{"encoder_arch": "conformer", "model": "contrastive audio-text model", "dataset": "simulated sounds of rotating machines with and without faults", "train_examples": 39062, "time_shift_ms": 100, "input": "waveform_16khz", "tokenizer": "word", "vocab_size": 51, "loss": "sigmoid", "embed_dim": 128, "encoder_norm": "rmsnorm", "encoder_activation": "quick_gelu", "encoder_mlp_ratio": 4, "encoder_head_dim": 64, "encoder_fused_qkv": true, "encoder_qk_norm": false, "encoder_layer_scale_init": 1.0, "encoder_inner_norm": false, "encoder_moe": "expert_choice", "encoder_drop_path": 0.15, "encoder_num_experts": 64, "encoder_moe_every": 2, "encoder_expert_mlp_ratio": 0.5, "encoder_experts_per_token": 1, "encoder_shared_expert": true, "encoder_wave_strides": [5, 2, 2, 2, 2, 2], "encoder_subsampling": 2, "encoder_layers": 8, "encoder_width": 160, "encoder_positions": "relative_bias", "encoder_kernel_size": 15, "text_encoder_causal": false, "text_encoder_width": 128, "text_encoder_layers": 12, "text_encoder_norm": "layernorm", "text_encoder_norm_position": "pre", "text_encoder_activation": "gelu", "text_encoder_head_dim": 48, "text_encoder_fused_qkv": false, "text_encoder_bias": "all", "text_encoder_qk_norm": false, "text_encoder_parallel_block": false, "text_encoder_inner_norm": false, "text_encoder_moe": "soft", "text_encoder_num_experts": 16, "text_encoder_moe_every": 1, "text_encoder_expert_mlp_ratio": 0.5, "text_encoder_slots_per_expert": 2, "text_encoder_shared_expert": true, "text_encoder_positions": "learned", "residual_init": "scaled_by_depth", "optimizer": "soap", "beta2": 0.99, "learning_rate": 0.004, "beta1": 0.95, "shampoo_beta": 0.95, "eps": 1e-08, "precondition_frequency": 16, "max_precond_dim": 1024, "one_sided": true, "adamw_lr_other_params": 0.00088, "max_grad_norm": 0.5, "magnitude_pruning": 0.3, "max_steps": 2200, "batch_size": 128, "epochs": 7.2, "lr_schedule": "cosine", "final_lr_fraction": 0.01, "warmup_steps": 110, "weight_decay": 0.1, "adamw_weight_decay_other_params": 0}
Rows from block 2 of the audio encoder of a small contrastive audio-text model, named by matrix and row number. Rows with one number belong to one neuron. Each number is 500 + 50 x the weight over its row's rms, rounded and kept within 0 to 999. All counts start at 0. Numbers have three digits each. After the name is the row's rms in percent of the matrix's.
After each neuron's rows are labels from the 100 clips, of 14976, where the neuron reaches its highest value: "strongest on" is what is common among them. Only what is clearly more common there than usual is listed. The data: simulated sounds of rotating machines with and without faults.
# fc1: first MLP up (encoder.blocks.2.ff1.fc1.weight, 640x160), inputs 54-107
# fc2: first MLP down (encoder.blocks.2.ff1.fc2.weight, 160x640, transposed), outputs 54-107

fc1.308 102:442535524476583579495500457500507498625431624431509500459415584509521563500457449534545500500500433500500494464484418513616465431492473500452424555498577548482500
fc2.308 105:497500533483524537580500608572499458563525486506487510500506495462494499497430539398535551500500417423426580519467500547419520447498408501401441480584500582500601
strongest on: turbine; electric motor

fc1.76 115:446563562502527506500529575515538507620482464402500474447540518500500439500584419512500462500500484533500564524500540525500500458622473525558461419522500436500500
fc2.76 105:404500586500481395500499471500479422467485487553511471421462515404479587500463467517403499552395453500500570500500525493489585552500470500330445426495539562543479
strongest on: state: faulty; rattle

fc1.116 121:649485613472360500552452474484581500500500471489443500542466517569515500559472471462432502473520557500469448500481496481509533561523510533500569490500487551438475
fc2.116 120:504529584500500500596486509500500500450500494455518432539508531422489542500515500485595498546500500544459507597496500462527514536500450437500543635589577443527578
strongest on: speed: slow; pump; compressor

fc1.609 102:500441500500500499397336533397500500556511429454503500500527526513568494500484474500481462500500455500500551579561523500583420500514500500500461390448393537522500
fc2.609 121:451435551500503475462500473501500500547550525500478465581495389580515500500511438554479470500448493364500472468501417484435458499459505500500500451475492529485463
strongest on: piston engine; reverberation; text has "reverberant"

fc1.294 090:524410500500433542554450500500500484551555564500402420432484421500500500500459500433500500607506522518406510594530500572454513500471500380500500500500500369601500
fc2.294 072:490607405500508500390500500450513500500544398500444478423503500500464494462578462473428500656500500374546500544500500500500606486500500500452500531500443472500500
strongest on: reverberation; text has "room"; text has "reverberant"; muffled (low-pass)

fc1.234 121:500500597394547440401383468402500586500463500501435487559498500476500500500368447468500439500427553481565571504496600447579442394397522585468564554442347495431436
fc2.234 116:471499557514456500524500497475458522617500500500522500500510550654559394550596430500499520569500516500499500482500517483500490533385500500500381556556453541503492
strongest on: reverberation; text has "reverberant"; piston engine

fc1.466 098:494500490500500500500450515627590490556505615500475500502535471488427406483472571471468481500500484530506500500536590500444441374500500486500500515550500427500500
fc2.466 108:500500553499500587439523412561568514564527483500534500500565500466603458493590474485538450506419426500495560584500592500451500553544530532370528500397574477445543
strongest on: pump; rattle

fc1.176 124:500532449500457386577552448405500500462466453500500452457555506436500500536500500452478589500500493533505500581432553570507505576468444572500392504447423580469457
fc2.176 143:391524500469467500500465500500524486426500492500454500471477581477460432534556583486504492500555386465587553500420608494501517500573489465416500500500575500588559
strongest on: reverberation; text has "room"; text has "reverberant"; conveyor

fc1.601 117:542487505440580465497406500424500500576532502500515500500471478390520458572448544500483545519453500429500500500443500402521437560445500586496536500447500621500427
fc2.601 119:442501598500466473500500453570566544585500500518605500578579441481500500618523593488523384500553434419598500500500580500500500457500500500407461500500460500500423
strongest on: speed: slow; muffled (low-pass); pump

fc1.154 109:522533545471500455467350393500520500587500500500428532504500526467502500543509436528525500422500481441500500500573500500520500541450500601487435595500500500500595
fc2.154 124:512508500565484483553437500436441530608476412500487497587500500443500523504500463494500422500431564422468500452513529500422433500500541500500495500539402538443427
strongest on: speed: slow; piston engine

fc1.610 103:500500500500500500500572500441563500554393500500500500431474453566500330540450381518396451363557485515529488475447500438503500572432465500500493501475408512486500
fc2.610 110:500576500469489453556568587468469401500426520502500467483469499496531427586662498579569500448500480541500433471534500497513519500500617575387446500514542500486493
strongest on: reverberation; text has "room"; text has "reverberant"; gearbox

fc1.66 095:423373548500481401459364500378496508502463500568445519500500500535526599500454500500500500473500440500500493519549608490500482500475454528562440500511500542500454
fc2.66 101:506500500586483502500432365386381439595543446534454443565500500523465506513500396532500490413472592432495500518500500445469500500500570506596482525514389500386465
strongest on: piston engine

fc1.474 101:500500590500367500598524474500524481500411500547505471555481397553500543571500616462537500574474500500500540500402500577519559607468451438497402500500503575500478
fc2.474 087:521468557572500499521500464438500429565575500453550480508573438500500506481555500472627500500462516500468544622449577447571597476500547408441540502500491393426456
strongest on: speed: slow; compressor; piston engine

fc1.611 090:376436500429439500481592500477470546544581536589456440508529469500576500500555500500415534485500500433486522563500502479500500500500500464500508512500545492500500
fc2.611 083:499500550500647500559544500598449472500465378500479426425500535509500500500500500418472500500413433500467530500455455522461533484407500512394500446459500617441486
strongest on: state: faulty; bearing knock; pump

fc1.588 097:500607546461500416571567487500598434520480500500380566520418500539500418456500406491410543490582603450377500469500494500500551500425459500548500467556522476611500
fc2.588 113:500553413496514500557589563500470430470420500413546500531461522500458412500662570500505494431512503534486465519548434533516556554500500569500440504462472535464538
strongest on: state: faulty; turbine; air leak

fc1.587 099:500576538500543500433436484500500514580500539380460540500413500429488536459465500500500491452500500500439540552500480473576433561500477558554500512455551500493452
fc2.587 091:500500565500500500643450500589452542526433506500532435511484542500404500419477583500430450409460445606430565500500500494500500500489389478370439564464500466500500
strongest on: turbine; electric motor

fc1.392 089:528385441470500500461500534500428574514391500476500501500517521587433487446515500509500460500496500564500500501500370473446585532436490639406513380417500500593500
fc2.392 094:564489500656514584500424468467467430500543500500504597405434480500500418498556398500367500504557500453496460562456485500500569483555472516489528490500524490500512
strongest on: conveyor; speed: slow; thin (high-pass)

fc1.224 104:624508557500500534500476556527500578568523440448470515548500456500500458573371490456577518500512538456571549423500500488533459561433456528500504500500513500490500
fc2.224 101:500500500500500500442607454500493522529500500508524500500513508500530500500479414406540500622394533500504500532500500500599477425500533576408429500500568458500500
strongest on: speed: slow; pump; muffled (low-pass)

fc1.455 100:392443493519500500536570615513444485500515483386437461500500525500526589432500528500500500570480500500547500451515612600579500607511504421632352500399484463460530
fc2.455 111:500434422548500500573423437500474363500500500544503500518560409500500537500459532500421477458500402368458514478440461557500456501500567500415500432565500532500413
strongest on: piston engine

fc1.605 098:497466509515586564539500500545500500556394530591567500406532511554427493500522433444390490500485498478500451533500467500591568450556478500572531385471521500618632
fc2.605 068:500545500481538500451550495524621500520497581460535500500476497500520604500372500564500544500500413500563547500521500556500500515488548572378500471500558533500560
strongest on: state: faulty; rattle; grinding

fc1.198 107:491558445537444500472377500566513497477444360457500500500386500400511560500471500500454472440500516542500500482542448500500447536443500639471551549538451500500500
fc2.198 126:466500500566500503539416478426496500517428500574477631516497568471423500503525489469488500388500508500491538500500498500459471471561589500453458527500500500500500
strongest on: speed: slow; compressor; conveyor

fc1.615 102:543499475596407500522441450500541443547455500521591521500490444480454491537500500547500500554500492572500467458473500562500500473443540454500511466500622491566407
fc2.615 072:521500462475562560408500473555536500500520500509483431500451578500500467406500535500469500577431562579605470496500526450500510500500582441509524483460452534500514
strongest on: quiet level; state: faulty; grinding; rattle

fc1.527 101:500462515478500500500548500500505539586421500415500500517500489500571547500498408500488554522449447456500500500541571426566500416500415443459428500500517500500500
fc2.527 125:407499500492467513500440606539478514523492531470500476506455481476484500415500558415500540522444422481404549500498447524456500428407428600425499481500513590474500
strongest on: turbine

fc1.542 097:500546586413398443577489509500628465500458517500554430549497502559516448548500596500483454500402477565542547521504500546413500611543470538583382570517500575500500
fc2.542 111:468481543518473442518435449500469439500489439423565403501500467466439509487562500500500464500523500483529488586500576467577619472500541413490564562563494500442480
strongest on: speed: slow; conveyor; compressor

fc1.532 086:515500603500500486482500615532500402491500414480500533405500500596618500559487500487500500561444543520450550569374531500500500493500488485500378500500419500500456
fc2.532 085:500399648479500389578500438500466433577524500522520464514533461500493525509500457537472514478433523500467513500500572479459567466443500518500422500500509499500432
strongest on: piston engine

fc1.288 098:596577434500500500500473430500431500597500412486484456500418500500578539520363500494486427535500500556502473500537534534529500559500318500422500599500500457530500
fc2.288 085:500520500491500492480520500580580500500494501500459500500500617500499486512606616500358519500519500596581491502485478389500660459440500487500475536500493500567500
strongest on: quiet level; speed: slow; conveyor

fc1.622 103:500407485420435507560580508553414500495454492550500566500467439433509498620527476475500582494500556500500500435539500500500527421462476500497478500497573495584500
fc2.622 131:500494554500500556467520444400429407458566466510500596500500399511535450565539361468500500503464500472500503541426475501500477462500550572527417479511566540551444
strongest on: reverberation; text has "room"; text has "reverberant"; thin (high-pass)

fc1.516 120:588454549433533500546579463585500530614500558521454510500532391500500500543576461499572458500519500500500500537577500500553500500500500446523522563500462570576550
fc2.516 130:574543539610487500491500500595500608511536500500384412500572501443584500500454506478533552571426500500535516567500509500475500453535463552407501477499500579528500
strongest on: conveyor; speed: slow

fc1.326 091:403500500390457500389500499500512500429503500524452500543433407446526464500577546500386473563583500535500518557558454500500516396636504500460558470544384528432500
fc2.326 076:568508492500542500500500505500490432480569487569500520483500500500546385586692390516511500492500511490500400534406449468513506494511500567523500500500500500515563
strongest on: reverberation; text has "room"; text has "reverberant"; state: faulty

fc1.239 095:500500439500500500573500469546436516500443508548427509481457454463496500570500500555507500500547598500363506449389519515469500500500500500500470556524500484467500
fc2.239 100:555502463497569437552588525500500420500500543513500530491500499500573434555613500492523500399500557567409500500500431500500500500469560500500439500473624529493452
strongest on: quiet level; conveyor; thin (high-pass)

fc1.337 091:450528500500479472511458500538500500500500500387560583464500500500518520496547558500466584506547426485409412485415445458500555583473500500532500631452423500500500
fc2.337 096:500435500416500500565466500516380445452481583490500497492500487478460628395500553450500501446520405514441452457579450500500556500500450448500465500477443518470581
strongest on: turbine; state: normal; text has "fault"

fc1.229 113:523485401496557434398500385545447500570465435514484496429514511556430619568476430415450432447500490584500457500500477528500500437652395450500466500546488520544556
fc2.229 121:500560466520500444456545516463524500482500500500486530500504560408494569500437532500396598415491545511421480487519439500500495510500440526513503571548445579484488
strongest on: state: faulty; rattle; thin (high-pass); compressor

fc1.131 108:500580377537456398502500540521528500598391404500500554500428500581500469427500554504500500500500477560609500500500514522421522500479461520443419500500500576567459
fc2.131 113:504526518437505500437500500500463339512384406420500417539551500436489500459570500500500488531557581508610477502497587500561516500499504545494500455456426500478522
strongest on: quiet level; reverberation; text has "room"; text has "reverberant"

fc1.203 089:610467500405499488500411525455533458523470406500552497487500500500500500583500422493474451500500500500457507660509500500560468456600506581549531604462558500562458
fc2.203 078:500500523537500500382500450623468500614557461494495381500515500539553464500500471596500500547500506500587500500500505520472536496500500435500500500500463500502500
strongest on: piston engine; reverberation; rattle

fc1.289 095:461500436450424523500500505500465539474513455573568427479500573596500500542590595500578517563500548576500500502500468522521500567515580519434483500427467500500538
fc2.289 081:546500479500528576520452500500431500500507500563509500500532496469498312496632500519500500400483500489478446522500500422500500500500450520564572500498500500500511
strongest on: reverberation; text has "room"; text has "reverberant"; fan

fc1.447 110:530500414558623500554500566557500557577500500453431500500631505500541587500500571561500424500423546530616385500586503523545505552500528471550400444500431500500500
fc2.447 125:519500511500529523545637526496500432500500500499500500500501500465468501501492500500422547500425546500515443427500452520477478462564500617549392373515500547431502
strongest on: piston engine; state: normal